python train.py --model="masked image model" --dataset="histories of elementary cellular automata, time running down" --train_examples=295000 --image_size=48 --crop_scale_min=1 --horizontal_flip=false --color_jitter=0.2 --method="mae" --mask_ratio=0.5 --loss="mse" --encoder_arch="vit" --encoder_norm="layernorm" --encoder_norm_position="pre" --encoder_activation="silu" --encoder_mlp_ratio=4 --encoder_head_dim=64 --encoder_fused_qkv=true --encoder_bias="all" --encoder_qk_norm=true --encoder_parallel_block=false --encoder_inner_norm=false --encoder_patch_size=[8, 8] --encoder_layers=16 --encoder_width=160 --encoder_positions="learned" --decoder_width=192 --norm_pix_loss=false --decoder_layers=2 --init="torch_default" --residual_init="none" --optimizer="nadamw" --learning_rate=0.0015 --beta1=0.9 --beta2=0.99 --eps=1e-08 --max_grad_norm=0.5 --max_steps=6000 --batch_size=256 --epochs=5.2 --lr_schedule="cosine" --final_lr_fraction=0.1 --warmup_steps=180 --weight_decay=0.2
Rows from block 3 of the encoder, named by matrix and row number. Rows with one number belong to one neuron. Each number is 200 + 40 x the weight over the matrix's rms, rounded and kept within 0 to 999. All counts start at 0.
# fc1: MLP up (encoder.blocks.3.mlp.fc1.weight, 640x160), inputs 0-79
# fc2: MLP down (encoder.blocks.3.mlp.fc2.weight, 160x640, transposed), outputs 0-79
fc1.121,172,156,183,218,165,216,187,245,220,240,180,197,199,170,200,194,192,222,217,187,198,253,224,187,248,217,156,158,193,211,221,171,167,207,244,195,130,188,193,218,207,208,141,174,170,192,197,220,127,197,167,209,229,193,258,169,251,161,178,192,183,210,185,201,186,209,236,168,163,212,169,228,211,200,155,194,211,193,180,197
fc1.122,163,219,138,274,182,209,183,249,180,246,204,149,244,192,203,202,197,291,263,219,197,272,147,195,176,227,204,219,211,193,202,190,237,221,149,258,221,190,259,224,175,223,229,206,262,156,192,209,161,178,191,201,173,177,173,229,218,196,261,257,208,226,270,166,228,147,178,101,171,217,249,192,214,173,247,198,154,186,180,127
fc1.123,222,249,207,206,211,149,267,255,153,321,181,234,205,229,186,193,162,136,136,138,165,162,158,199,185,214,174,221,165,194,224,130,122,257,191,291,250,188,253,206,133,270,227,188,153,189,169,148,318,217,304,196,179,255,226,167,243,205,222,267,222,134,153,191,188,158,224,207,270,210,227,200,217,182,220,150,188,178,206,241
fc1.124,126,227,176,218,196,242,247,160,156,258,204,175,234,105,328,219,166,228,301,149,218,137,253,233,141,186,197,287,163,218,222,93,279,223,170,121,279,236,174,165,167,164,211,168,130,202,287,208,155,169,124,269,152,168,213,195,194,151,284,190,203,179,268,218,151,194,196,178,150,237,188,301,220,198,189,199,240,184,172,178
fc1.125,289,224,146,232,213,127,278,209,174,224,269,128,129,183,238,214,237,162,219,161,278,190,234,197,195,204,177,227,128,165,206,182,188,146,116,225,200,163,231,174,126,134,202,183,215,150,213,221,210,230,180,204,234,204,177,236,216,174,222,158,184,147,140,258,239,203,222,195,223,276,150,154,227,164,140,247,228,149,198,211
fc1.126,190,205,251,234,234,269,153,171,322,131,301,169,148,235,194,274,188,226,178,239,132,149,206,249,244,145,171,221,251,238,242,246,170,225,80,259,176,221,108,204,132,69,182,168,168,178,255,159,102,310,215,88,248,152,242,264,98,180,151,226,174,168,222,182,132,151,199,173,221,239,236,283,288,230,221,203,231,177,283,226
fc1.127,174,196,172,204,191,215,253,164,207,178,176,200,188,178,186,186,179,181,225,190,185,208,216,189,226,192,233,222,171,186,173,215,167,249,240,188,209,193,165,194,258,150,147,171,195,175,144,174,192,216,196,180,188,238,161,234,197,163,264,203,206,223,187,219,211,198,231,210,236,201,213,204,198,228,201,162,237,155,264,171
fc1.128,202,191,147,242,168,191,162,184,160,164,228,201,238,187,215,152,140,222,196,229,196,242,211,210,241,218,175,194,176,225,230,196,182,205,169,199,213,171,217,206,221,172,203,208,210,217,259,194,197,234,201,171,246,199,179,166,140,229,200,203,198,213,171,207,199,188,208,197,185,168,215,194,203,188,247,214,164,172,202,176
fc1.129,209,275,147,285,184,170,146,214,205,202,168,178,217,197,137,245,291,202,156,208,202,201,149,293,120,193,240,140,237,179,213,204,184,194,159,293,201,150,228,119,156,234,177,145,175,245,230,123,80,254,165,187,272,176,208,155,253,149,200,252,206,140,225,149,161,159,260,222,274,192,278,163,229,199,231,154,216,199,262,248
fc1.130,194,126,223,150,161,198,223,178,192,164,140,161,148,175,183,229,233,226,219,224,206,177,196,257,151,195,178,243,199,150,118,189,184,204,210,253,268,222,190,207,180,252,204,202,195,183,153,183,179,224,144,206,189,203,242,171,200,188,235,200,239,215,146,241,168,204,216,207,246,205,214,177,247,211,188,196,198,195,223,212
fc1.131,178,173,210,261,201,231,117,199,174,229,162,155,155,198,187,141,173,266,228,160,207,200,259,218,130,200,195,206,180,227,164,248,205,237,105,223,188,179,211,168,104,159,176,188,257,202,182,193,150,203,175,227,210,164,172,220,234,228,209,282,245,176,186,225,160,161,215,172,237,180,206,162,204,207,195,235,199,183,267,309
fc1.132,174,176,189,151,235,189,224,135,195,240,201,192,161,212,234,200,217,166,222,204,178,207,180,220,222,209,210,207,224,255,196,221,200,181,120,240,214,200,212,210,203,202,232,203,228,192,219,169,235,207,199,211,222,193,225,148,183,211,184,172,188,203,170,219,188,171,218,207,197,210,198,176,206,233,171,166,220,203,228,240
fc1.133,161,217,180,185,199,228,227,178,230,208,154,181,211,182,203,244,173,208,218,220,192,201,220,232,178,164,229,177,232,162,183,206,223,211,233,220,224,211,265,211,216,162,213,222,225,215,233,217,172,193,204,223,203,156,200,198,206,189,220,192,181,224,177,174,207,205,201,216,211,200,228,199,180,157,204,226,192,150,197,195
fc1.134,210,190,216,259,164,157,221,137,171,181,171,238,251,197,232,169,212,229,173,111,218,193,205,253,176,189,194,228,222,221,234,211,154,230,141,216,254,221,166,218,169,157,253,166,173,171,200,215,195,265,147,151,232,211,226,205,202,222,155,200,214,228,201,177,192,218,203,174,152,218,166,261,217,160,208,197,260,163,176,187
fc1.135,219,270,189,248,22,255,180,161,197,268,265,207,148,130,256,259,158,156,203,92,238,102,307,280,151,181,228,273,103,209,186,118,119,232,106,241,195,91,211,160,181,306,259,138,161,85,231,231,150,258,253,271,256,249,224,224,207,243,189,317,140,203,274,304,165,33,285,166,224,175,83,201,200,175,188,323,221,196,294,236
fc1.136,162,199,236,184,239,188,239,229,169,278,203,182,184,221,245,173,206,160,228,164,208,216,174,190,254,170,220,228,186,208,229,170,198,200,177,242,202,231,190,170,183,182,215,185,159,194,136,166,236,140,254,154,192,182,243,168,188,247,197,214,193,192,156,211,225,165,175,166,185,192,203,189,198,243,162,202,224,210,220,227
fc1.137,173,133,236,145,124,239,182,157,257,232,253,213,135,193,207,208,141,240,197,214,265,169,246,245,171,114,184,315,171,285,71,267,187,248,74,207,188,243,175,213,124,146,185,227,243,226,179,116,107,177,268,244,298,158,242,169,210,219,175,272,178,164,162,250,225,169,289,194,229,265,155,149,203,194,194,270,189,115,260,237
fc1.138,146,200,221,249,179,195,222,201,174,243,230,175,212,150,247,195,204,212,145,185,186,220,234,197,180,222,174,185,184,178,197,195,210,174,144,223,215,218,197,203,154,193,171,184,229,134,211,208,209,248,219,161,175,226,175,199,191,204,174,199,218,212,199,157,189,202,199,184,205,209,225,183,203,203,229,176,206,236,154,218
fc1.139,174,230,168,186,226,264,258,193,231,149,171,223,228,223,193,222,185,162,190,195,184,207,148,232,231,169,229,201,169,227,200,193,211,185,200,250,196,211,139,158,170,155,141,195,190,225,224,234,247,174,213,201,186,140,187,154,188,240,194,207,214,188,213,183,211,165,153,161,198,208,193,196,232,179,192,180,226,216,221,214
fc1.140,192,192,172,170,168,203,164,161,191,209,241,225,250,217,216,193,231,239,144,200,202,159,226,189,202,183,175,198,190,240,262,210,232,194,228,168,254,171,176,204,226,227,157,222,251,169,187,238,198,188,177,175,251,160,122,266,196,157,191,208,180,160,236,170,179,168,208,210,192,170,184,144,192,201,215,241,182,214,196,204
fc1.141,223,179,213,190,203,176,184,237,201,170,176,194,183,213,187,196,175,243,161,162,203,247,211,228,173,194,194,201,177,165,205,178,186,253,184,216,152,170,227,162,161,238,236,222,176,222,242,227,224,201,160,148,179,166,185,178,186,186,244,215,201,188,198,217,238,179,210,147,205,240,214,222,214,197,197,220,198,224,234,174
fc1.142,188,195,220,198,240,207,223,188,197,236,220,211,181,219,177,163,208,196,202,148,236,254,204,202,214,190,160,207,202,227,168,207,192,222,123,171,180,169,216,207,232,198,227,215,213,219,219,213,179,205,210,205,239,227,231,156,190,199,201,225,202,191,197,212,196,242,181,234,211,200,219,214,190,209,149,212,191,192,160,231
fc1.143,256,183,213,139,238,254,257,202,224,271,199,215,220,176,177,154,177,193,167,184,206,211,209,209,197,193,170,177,202,237,165,180,209,179,116,212,225,211,142,184,173,247,195,182,180,222,185,196,221,199,222,201,205,246,183,176,156,220,233,202,196,215,211,152,172,210,222,216,184,221,161,200,198,189,175,177,212,218,185,186
fc1.144,130,172,168,193,141,226,172,128,268,245,216,237,114,240,204,179,139,243,265,194,250,142,283,255,218,131,226,237,208,150,137,146,195,301,95,234,277,209,124,219,184,175,190,202,156,217,176,206,136,219,209,200,274,178,188,176,206,199,250,224,226,148,145,254,175,127,253,246,289,227,135,147,198,181,143,244,239,212,246,218
fc1.145,233,295,214,224,164,166,220,263,184,178,204,169,174,218,210,188,226,260,164,163,186,216,168,206,197,163,202,205,227,152,232,195,186,219,162,273,157,219,239,160,173,223,169,143,216,193,272,192,174,111,170,175,236,224,214,245,202,179,319,251,200,118,200,206,194,186,217,167,212,152,223,240,262,203,215,199,225,169,208,228
fc1.146,145,209,146,152,171,156,241,218,168,250,242,199,180,210,200,231,245,217,205,231,325,195,183,197,141,142,247,285,213,241,167,114,130,265,98,224,181,157,258,185,252,181,159,196,197,209,115,126,270,218,291,159,199,183,214,97,206,238,232,222,193,200,262,179,241,101,307,176,177,279,217,148,190,259,277,256,141,205,248,116
fc1.147,229,249,207,207,154,160,196,180,267,191,260,144,192,157,219,167,297,207,235,241,208,176,191,289,122,227,239,211,180,202,155,139,186,229,171,251,290,137,218,130,209,125,286,157,175,166,262,202,184,290,205,182,228,214,189,99,147,192,168,257,236,151,194,205,239,178,250,173,233,218,182,168,225,193,163,208,190,281,138,205
fc1.148,231,186,212,189,180,173,232,241,198,226,192,214,162,138,181,188,215,192,174,210,199,211,215,188,176,171,204,194,186,202,168,196,191,212,204,206,207,185,227,217,216,139,220,164,256,185,187,188,186,207,195,213,174,217,243,186,200,217,230,196,186,167,172,204,191,197,148,230,186,175,193,204,205,229,176,236,169,226,199,171
fc1.149,246,181,153,172,160,228,206,233,203,159,211,213,260,191,151,195,235,261,178,199,189,207,136,209,200,186,149,195,224,274,172,210,225,223,146,199,224,250,191,203,193,214,194,184,144,196,224,193,185,215,207,182,212,189,190,171,182,187,160,203,196,159,189,212,172,187,230,254,233,180,222,231,202,174,220,229,187,161,215,229
fc1.150,125,241,208,165,203,207,168,155,233,158,216,163,200,218,220,153,199,228,137,214,241,210,228,227,251,217,188,192,183,210,182,128,224,249,116,232,274,263,246,183,173,180,237,170,215,220,219,232,258,199,235,167,226,252,224,217,238,225,236,169,199,128,201,127,210,214,150,195,178,236,195,149,193,227,157,227,240,208,180,235
fc1.151,241,183,145,218,128,223,255,153,188,262,162,181,225,184,255,229,203,205,200,254,320,188,195,219,137,185,208,198,163,248,172,208,200,186,163,184,134,218,181,207,198,134,174,150,176,216,190,212,213,243,255,204,201,235,190,200,197,188,224,233,185,230,148,246,207,121,227,200,270,205,226,176,190,188,206,237,133,173,246,213
fc1.152,99,184,160,240,186,261,313,109,163,173,169,204,236,146,185,202,192,207,194,229,331,114,317,282,182,158,159,245,214,188,269,212,232,149,204,127,283,236,290,252,273,106,208,201,227,269,284,192,224,263,173,227,152,228,223,236,197,196,289,180,183,168,221,281,100,164,221,150,195,242,197,275,222,165,188,39,147,189,152,150
fc1.153,160,223,181,188,193,248,194,219,224,239,242,218,152,265,185,171,178,289,158,296,223,141,212,207,251,163,186,181,222,121,165,170,160,240,203,173,255,198,242,200,189,194,190,163,175,150,168,238,162,184,209,203,292,258,238,113,222,176,273,224,201,171,153,118,159,139,168,200,173,259,141,122,266,160,186,316,256,142,204,222
fc1.154,129,188,196,240,236,171,210,228,203,229,185,258,238,226,235,162,214,208,186,208,218,189,164,211,178,209,217,245,192,200,211,198,175,242,234,203,210,197,162,200,151,203,199,196,215,184,232,251,231,220,171,249,172,236,175,215,181,202,218,171,167,220,193,240,177,206,205,179,231,239,196,195,172,222,207,214,228,228,196,214
fc1.155,215,239,148,246,244,208,179,232,179,169,252,262,207,244,191,220,195,296,168,248,292,224,109,234,291,125,232,161,170,239,225,213,214,233,193,232,250,263,86,215,237,260,193,155,167,138,213,247,199,216,168,173,178,202,244,107,172,196,306,159,187,153,225,135,204,204,183,187,191,153,228,194,215,233,175,174,207,189,250,181
fc1.156,245,241,219,189,207,217,177,241,176,238,169,159,203,162,183,170,245,168,208,191,190,146,226,230,234,163,190,224,175,227,205,183,191,234,119,194,193,166,221,217,148,235,161,205,185,269,196,180,194,209,196,202,172,233,176,212,183,179,198,188,158,247,167,205,153,188,202,280,155,226,194,201,204,234,162,155,233,190,222,191
fc1.157,212,178,170,197,188,221,176,175,201,200,184,233,230,223,178,235,221,202,201,240,219,179,184,194,210,212,199,173,205,260,162,211,202,228,204,163,281,211,213,179,168,201,187,196,172,256,253,186,153,191,192,191,235,198,182,249,165,170,161,151,222,207,201,224,230,196,213,197,222,214,198,183,203,208,174,192,204,215,188,219
fc1.158,165,172,165,223,242,200,218,251,229,142,219,258,137,185,234,254,187,234,209,196,200,176,196,221,244,132,265,188,220,189,224,191,253,238,246,178,197,226,163,240,230,168,191,174,215,139,196,244,247,231,179,258,170,198,177,165,173,194,226,201,172,204,202,156,242,195,160,179,165,192,201,194,190,218,183,211,224,156,206,171
fc1.159,152,187,159,181,233,194,188,161,185,228,159,169,220,188,208,218,212,228,230,203,185,180,190,224,212,174,226,236,246,191,157,181,201,199,199,177,247,248,186,187,173,180,192,202,143,171,201,190,212,218,184,172,157,189,166,211,236,170,248,151,180,224,188,189,249,187,163,160,235,192,244,157,173,173,246,239,175,222,197,223
fc1.160,194,206,197,196,190,191,221,166,203,180,179,211,189,237,232,142,185,207,191,199,176,232,203,201,186,209,216,158,205,198,255,184,162,238,199,246,194,222,240,215,201,243,162,197,243,169,150,233,202,218,161,238,219,221,171,225,187,225,231,202,189,198,142,189,258,148,209,167,202,153,184,192,228,215,217,168,241,172,246,205
fc1.161,190,181,208,155,215,211,184,209,213,200,121,188,174,205,188,190,217,165,190,204,161,225,171,171,213,213,225,224,201,261,197,208,198,242,100,180,215,185,249,213,144,194,190,175,197,199,231,189,168,161,215,217,238,197,195,156,215,209,189,199,205,213,199,179,187,184,190,225,158,214,137,166,192,215,217,160,221,186,219,203
fc2.121,166,152,219,213,189,219,180,248,229,263,149,265,181,161,260,174,175,254,131,183,224,280,235,235,173,244,184,169,230,185,238,149,203,162,190,231,157,186,207,224,179,207,164,192,177,224,206,165,140,258,206,200,242,138,233,223,212,179,221,170,186,173,191,173,196,191,192,266,205,183,242,238,160,189,161,256,216,159,170,205
fc2.122,227,193,65,247,115,240,229,189,189,189,227,118,174,249,133,155,239,206,263,237,131,201,142,216,198,242,158,244,190,221,133,238,231,239,211,261,146,213,287,201,262,118,246,199,282,156,192,193,145,225,192,193,226,163,162,267,189,200,243,152,308,140,218,175,233,74,259,180,169,204,275,161,162,220,220,194,196,204,203,147
fc2.123,246,298,248,206,234,188,251,228,150,244,227,147,180,215,186,229,212,144,86,188,165,229,167,193,258,241,235,202,219,294,207,199,234,230,218,216,231,135,266,164,153,274,203,193,198,130,129,239,220,116,236,238,265,223,168,137,227,263,203,180,131,174,270,147,170,76,259,159,137,218,185,205,245,197,220,209,231,259,158,291
fc2.124,225,267,249,195,137,212,192,170,267,265,192,252,209,230,244,142,235,237,170,168,132,218,177,215,229,258,226,214,121,174,233,130,267,194,194,179,286,225,148,176,159,142,190,190,146,126,198,234,148,222,144,286,177,122,139,202,254,217,246,295,191,164,161,171,213,183,214,214,296,171,242,176,179,187,211,150,142,196,158,183
fc2.125,261,213,235,224,177,192,194,148,111,222,252,164,220,195,229,209,233,172,220,138,220,130,223,203,241,241,129,247,128,174,140,183,166,146,147,240,146,162,179,230,200,265,240,159,214,170,144,202,265,200,210,233,192,258,208,211,176,197,224,141,220,252,199,254,220,211,209,218,174,212,152,225,218,180,138,216,216,203,205,266
fc2.126,243,111,115,210,190,231,288,241,292,199,231,290,246,238,87,363,346,152,268,264,7,208,146,114,151,97,124,214,172,163,157,258,216,109,193,253,154,180,225,280,243,119,211,236,166,114,305,215,185,221,242,173,210,88,321,235,166,137,228,253,174,254,207,265,273,222,315,137,277,185,148,320,80,193,175,207,352,231,197,171
fc2.127,226,213,269,225,185,156,212,200,146,190,226,230,227,217,223,178,236,148,171,194,213,258,190,203,207,191,245,199,169,204,207,192,220,191,218,210,174,164,228,201,216,167,162,212,201,205,193,193,198,177,158,172,183,192,239,234,195,205,181,239,198,216,157,220,198,108,189,187,292,151,228,152,195,215,157,143,250,183,210,170
fc2.128,155,201,239,196,206,227,178,181,174,237,188,212,194,235,165,195,175,169,172,150,152,172,224,177,225,253,201,144,195,210,179,196,185,206,221,181,166,186,226,179,178,204,210,215,206,189,178,164,189,258,169,211,201,184,209,211,216,193,190,176,188,204,197,206,230,142,181,244,234,190,220,246,196,190,225,206,184,164,204,156
fc2.129,205,231,200,184,174,209,164,132,210,260,231,180,214,242,194,238,243,195,189,180,164,148,185,264,194,231,183,176,207,227,240,195,226,219,219,160,236,165,222,165,192,233,196,156,177,214,214,257,198,249,228,183,172,131,151,242,159,216,200,174,171,231,222,231,154,123,174,194,244,156,138,240,248,225,189,198,276,235,179,200
fc2.130,294,214,292,175,173,87,172,174,212,121,209,246,141,168,198,190,209,175,237,173,171,214,197,188,211,219,136,230,211,210,211,232,230,214,184,224,221,196,220,217,239,206,206,172,176,257,214,213,187,213,229,189,174,183,179,162,134,237,162,220,176,225,176,174,179,144,271,224,218,147,265,146,183,192,195,159,173,245,212,238
fc2.131,190,178,258,241,276,194,138,241,198,243,223,183,184,269,213,177,131,251,181,279,242,197,132,146,153,154,133,139,183,175,151,197,180,264,201,239,204,184,137,184,175,197,193,235,161,177,203,122,215,236,206,204,251,191,177,287,191,228,256,235,215,203,221,193,164,264,209,224,203,137,201,205,197,172,212,194,195,184,263,231
fc2.132,207,169,182,173,193,231,200,174,238,158,205,146,136,190,164,226,200,136,173,178,162,223,150,148,214,163,188,208,177,225,232,185,236,198,201,170,253,186,194,170,139,221,195,196,217,207,169,201,200,210,214,252,199,189,239,211,164,164,196,225,166,194,198,192,205,186,238,215,199,190,160,141,177,226,163,161,189,232,209,209
fc2.133,157,171,232,222,217,206,214,228,220,144,260,225,206,214,258,192,184,208,206,231,244,212,208,178,193,185,186,170,229,193,177,189,244,234,205,168,227,209,216,157,139,215,227,236,214,185,190,233,194,178,240,201,211,215,179,223,202,220,204,191,165,210,201,213,190,220,198,213,224,175,214,200,180,198,216,174,201,203,161,189
fc2.134,194,268,153,180,222,151,228,209,191,239,217,218,216,214,171,173,255,226,125,203,237,162,217,202,278,239,224,170,206,200,203,224,160,129,181,214,185,188,141,191,147,191,227,213,180,217,205,185,231,185,171,183,235,162,208,184,214,162,171,235,144,195,185,183,144,199,159,200,200,207,169,295,258,213,216,214,202,166,196,208
fc2.135,129,261,110,161,150,327,216,201,165,208,240,220,253,241,164,228,267,218,88,171,213,136,191,211,264,225,135,147,210,192,159,218,278,195,207,98,344,175,231,189,197,163,247,170,57,174,256,133,155,328,157,143,230,243,216,280,82,207,231,199,134,370,236,106,137,65,216,255,241,207,254,202,249,180,195,146,306,240,188,241
fc2.136,228,173,250,203,211,184,193,202,231,219,153,192,172,212,209,182,205,183,202,227,156,174,100,172,213,147,233,164,221,186,189,194,213,172,140,172,268,233,258,214,200,181,196,181,198,190,172,161,255,189,241,234,183,162,199,119,232,245,237,215,275,186,226,163,220,212,192,196,159,215,213,176,198,219,203,202,165,238,201,196
fc2.137,238,196,133,182,190,117,180,170,202,100,228,244,230,236,243,159,153,204,304,357,211,225,197,154,242,149,172,196,214,228,214,147,253,148,128,198,179,249,146,194,126,103,182,238,204,253,190,149,240,284,155,155,294,197,240,127,125,249,199,202,208,167,231,249,209,167,163,260,208,223,167,266,140,195,146,209,206,224,230,255
fc2.138,194,199,147,239,235,231,214,243,154,165,174,136,136,222,161,209,241,158,233,150,132,155,180,232,230,246,166,146,182,217,183,211,223,201,194,214,162,196,206,208,206,153,198,195,182,202,186,227,154,207,206,240,227,227,188,194,230,187,192,175,234,204,195,203,196,148,256,174,158,212,234,175,205,212,243,167,125,239,222,160
fc2.139,201,236,105,160,216,207,242,240,242,215,202,187,168,208,152,245,252,144,255,197,227,227,153,156,215,179,163,233,223,202,184,185,161,191,140,189,205,190,254,186,273,151,169,199,198,206,152,221,297,184,188,205,188,179,171,152,248,190,233,148,241,171,208,230,199,195,146,183,249,186,162,196,223,181,182,144,236,269,197,197
fc2.140,186,210,195,194,147,187,208,196,157,192,232,239,205,203,168,219,182,202,191,248,250,198,220,248,195,225,198,201,152,217,212,251,183,178,264,227,131,151,238,153,215,217,231,166,227,172,191,230,238,190,209,206,242,162,187,223,223,184,194,195,167,227,158,278,239,207,210,213,217,198,250,190,222,217,167,274,195,114,227,251
fc2.141,199,242,190,244,243,230,158,196,220,187,228,159,184,192,167,205,214,206,192,216,185,226,178,213,135,229,218,248,195,163,227,176,222,249,204,174,242,179,260,199,236,213,219,238,172,211,236,212,206,232,268,224,173,227,178,180,146,192,227,213,194,200,224,217,165,167,253,165,170,186,273,186,247,196,228,222,193,207,216,190
fc2.142,142,195,236,133,206,248,198,247,228,266,193,208,180,186,231,202,211,231,184,192,163,200,220,191,198,205,189,179,211,161,200,207,188,188,188,182,192,198,165,189,192,189,134,217,151,243,149,191,134,234,188,207,216,209,210,205,193,178,186,196,173,170,204,184,204,141,184,253,190,197,235,218,184,197,210,210,198,222,189,215
fc2.143,229,172,180,147,219,226,225,239,173,238,197,192,141,227,180,206,228,206,210,215,176,182,187,233,221,227,173,214,240,175,185,157,213,191,123,223,237,231,190,186,217,201,154,192,181,236,176,191,182,200,192,212,181,218,189,193,205,212,210,177,225,158,182,186,216,187,184,230,142,262,178,235,206,229,215,206,221,176,224,193
fc2.144,257,160,210,224,145,208,176,145,156,148,276,230,180,196,193,159,117,220,274,226,270,188,233,180,222,144,179,256,212,182,164,223,251,171,136,160,267,263,199,225,207,167,164,207,197,204,210,156,186,298,222,199,246,226,194,198,164,179,213,312,164,207,236,206,193,125,229,175,198,126,212,154,216,174,105,137,223,236,236,202
fc2.145,191,265,199,182,162,246,220,233,152,244,222,216,196,231,194,213,230,237,214,158,196,267,138,234,237,258,156,212,203,172,264,136,190,212,206,191,192,219,196,194,232,199,204,203,221,219,223,202,226,199,275,216,198,178,236,187,127,221,217,188,151,173,217,232,193,172,264,193,209,120,224,222,192,204,163,197,223,100,240,155
fc2.146,222,187,292,133,259,218,267,213,146,159,155,182,227,199,178,130,285,278,233,176,175,260,180,205,155,120,236,194,192,233,156,126,244,73,168,176,158,204,362,151,197,164,154,211,134,194,183,94,201,225,131,225,218,208,221,113,140,225,273,220,200,165,302,224,243,174,174,233,142,246,248,141,209,211,229,195,158,181,126,162
fc2.147,200,248,259,202,30,221,138,242,212,292,235,200,242,212,243,204,214,188,227,156,169,169,186,226,198,264,187,214,205,192,159,175,185,217,170,157,224,185,207,190,290,222,221,184,192,202,216,197,269,324,103,264,205,260,235,166,156,156,189,237,210,142,249,198,241,143,179,159,186,257,163,146,158,190,191,234,184,182,126,239
fc2.148,157,209,151,225,235,205,211,167,220,211,199,185,148,176,194,213,198,225,142,223,218,197,192,218,182,215,207,249,229,202,185,165,188,193,180,219,226,209,185,204,209,190,157,231,175,247,172,168,236,198,244,212,190,195,216,209,209,208,158,155,189,211,190,160,182,234,213,204,160,253,242,214,183,172,200,257,201,190,231,201
fc2.149,187,228,238,159,140,241,209,134,186,275,227,170,187,157,244,192,200,180,101,162,196,208,180,225,218,232,164,173,221,244,176,237,146,208,189,197,140,185,244,206,237,226,141,217,194,244,182,231,231,181,172,226,226,228,238,198,148,194,199,143,169,148,198,241,218,116,167,264,267,179,222,198,218,178,217,214,214,155,236,193
fc2.150,254,176,157,156,160,209,187,183,145,187,306,193,197,187,249,172,218,215,239,234,201,124,172,184,221,193,191,257,208,198,166,162,210,167,217,175,245,261,203,185,186,245,181,176,202,259,146,256,250,213,215,159,231,216,183,126,142,174,261,175,191,215,199,134,196,272,190,177,242,223,189,163,210,192,210,204,213,198,146,202
fc2.151,270,219,232,210,187,225,216,150,178,199,227,164,219,198,176,179,218,178,198,232,210,207,129,185,232,224,171,149,195,200,194,238,234,179,241,149,229,199,188,195,241,185,212,140,239,158,169,250,269,203,226,223,256,293,168,225,159,185,219,186,158,227,223,209,241,86,201,289,207,170,223,190,213,192,210,196,126,203,195,247
fc2.152,162,213,261,192,142,158,174,205,163,166,250,264,243,251,193,170,202,193,243,201,233,171,234,204,198,255,164,147,237,222,161,183,243,68,267,258,219,306,157,243,105,193,237,213,187,187,156,159,211,175,227,185,190,270,162,226,231,210,234,260,295,243,251,174,233,231,205,156,256,218,290,87,170,153,272,144,190,196,177,245
fc2.153,177,145,218,160,223,281,197,263,195,216,340,254,92,267,172,229,191,265,279,234,211,221,232,206,278,193,205,210,259,168,215,173,299,209,205,121,193,202,190,187,162,198,218,210,218,205,178,224,201,185,239,237,192,194,196,126,120,111,242,208,145,165,252,242,202,119,265,264,145,157,228,109,211,160,241,204,264,184,146,147
fc2.154,150,182,196,218,244,167,179,224,218,179,198,211,167,166,175,219,245,183,247,227,230,173,198,228,207,202,182,228,207,206,225,200,164,208,208,235,157,157,209,220,183,152,196,219,194,200,192,210,212,182,165,214,204,206,178,203,191,201,217,176,164,216,186,217,183,191,189,189,208,196,231,150,253,198,164,225,213,206,215,180
fc2.155,189,265,171,196,192,216,215,154,218,195,236,200,54,260,161,268,200,149,173,194,177,168,128,217,223,214,156,222,197,226,207,209,201,232,271,223,270,188,216,198,235,226,164,182,171,215,195,211,242,206,214,222,186,192,168,123,155,132,151,140,169,224,202,174,202,55,215,243,159,187,222,211,126,192,224,171,208,206,214,130
fc2.156,241,230,266,202,281,171,134,226,200,218,138,147,127,200,158,173,235,153,210,219,173,222,199,198,217,239,232,238,203,176,202,216,222,230,202,211,196,210,173,192,200,206,216,178,167,245,158,178,176,228,179,204,208,199,232,219,214,202,230,163,162,192,225,168,219,124,234,220,222,233,153,303,212,204,148,188,171,175,234,170
fc2.157,249,143,199,182,151,140,187,127,188,201,200,243,234,231,264,220,239,197,196,226,236,266,216,238,192,199,218,175,163,270,180,250,238,184,234,222,179,180,240,183,170,210,254,196,201,208,146,232,219,185,213,189,280,181,219,219,177,195,237,239,222,202,168,265,218,219,213,177,205,230,240,170,219,213,170,177,222,207,201,223
fc2.158,198,195,216,221,231,153,188,230,268,149,233,204,136,281,145,258,157,224,237,208,197,190,240,204,221,193,196,159,213,184,217,229,224,180,196,180,216,182,149,237,211,227,213,204,161,178,269,233,210,180,161,238,156,245,154,149,178,196,149,187,186,179,116,192,188,105,195,220,222,218,213,163,186,211,165,178,194,183,214,157
fc2.159,190,178,189,215,187,178,165,173,224,197,177,193,221,227,239,198,203,197,251,159,199,162,226,177,182,185,213,179,220,225,155,204,210,186,209,204,214,211,212,205,198,223,196,208,177,164,228,265,196,186,186,227,192,177,174,184,234,147,203,222,234,189,178,240,217,214,176,207,221,169,176,226,210,200,230,169,187,260,231,201
fc2.160,198,250,219,236,134,151,145,199,188,220,200,143,209,157,150,192,174,177,238,183,199,211,186,148,219,187,183,219,197,186,219,210,224,166,192,173,215,172,190,189,251,216,228,189,214,214,235,179,183,214,196,215,187,202,184,277,143,192,242,204,166,226,247,194,202,185,205,200,234,172,231,134,234,214,177,166,235,199,149,218
fc2.161,136,106,252,200,230,187,233,217,203,155,211,157,159,225,174,237,229,196,222,225,199,230,161,137,174,178,232,218,187,191,196,193,208,177,202,232,186,216,227,150,175,210,233,238,174,215,152,190,194,201,269,207,205,193,216,146,156,192,248,137,234,201,238,195,223,318,215,244,237,220,207,144,175,214,177,267,123,258,229,157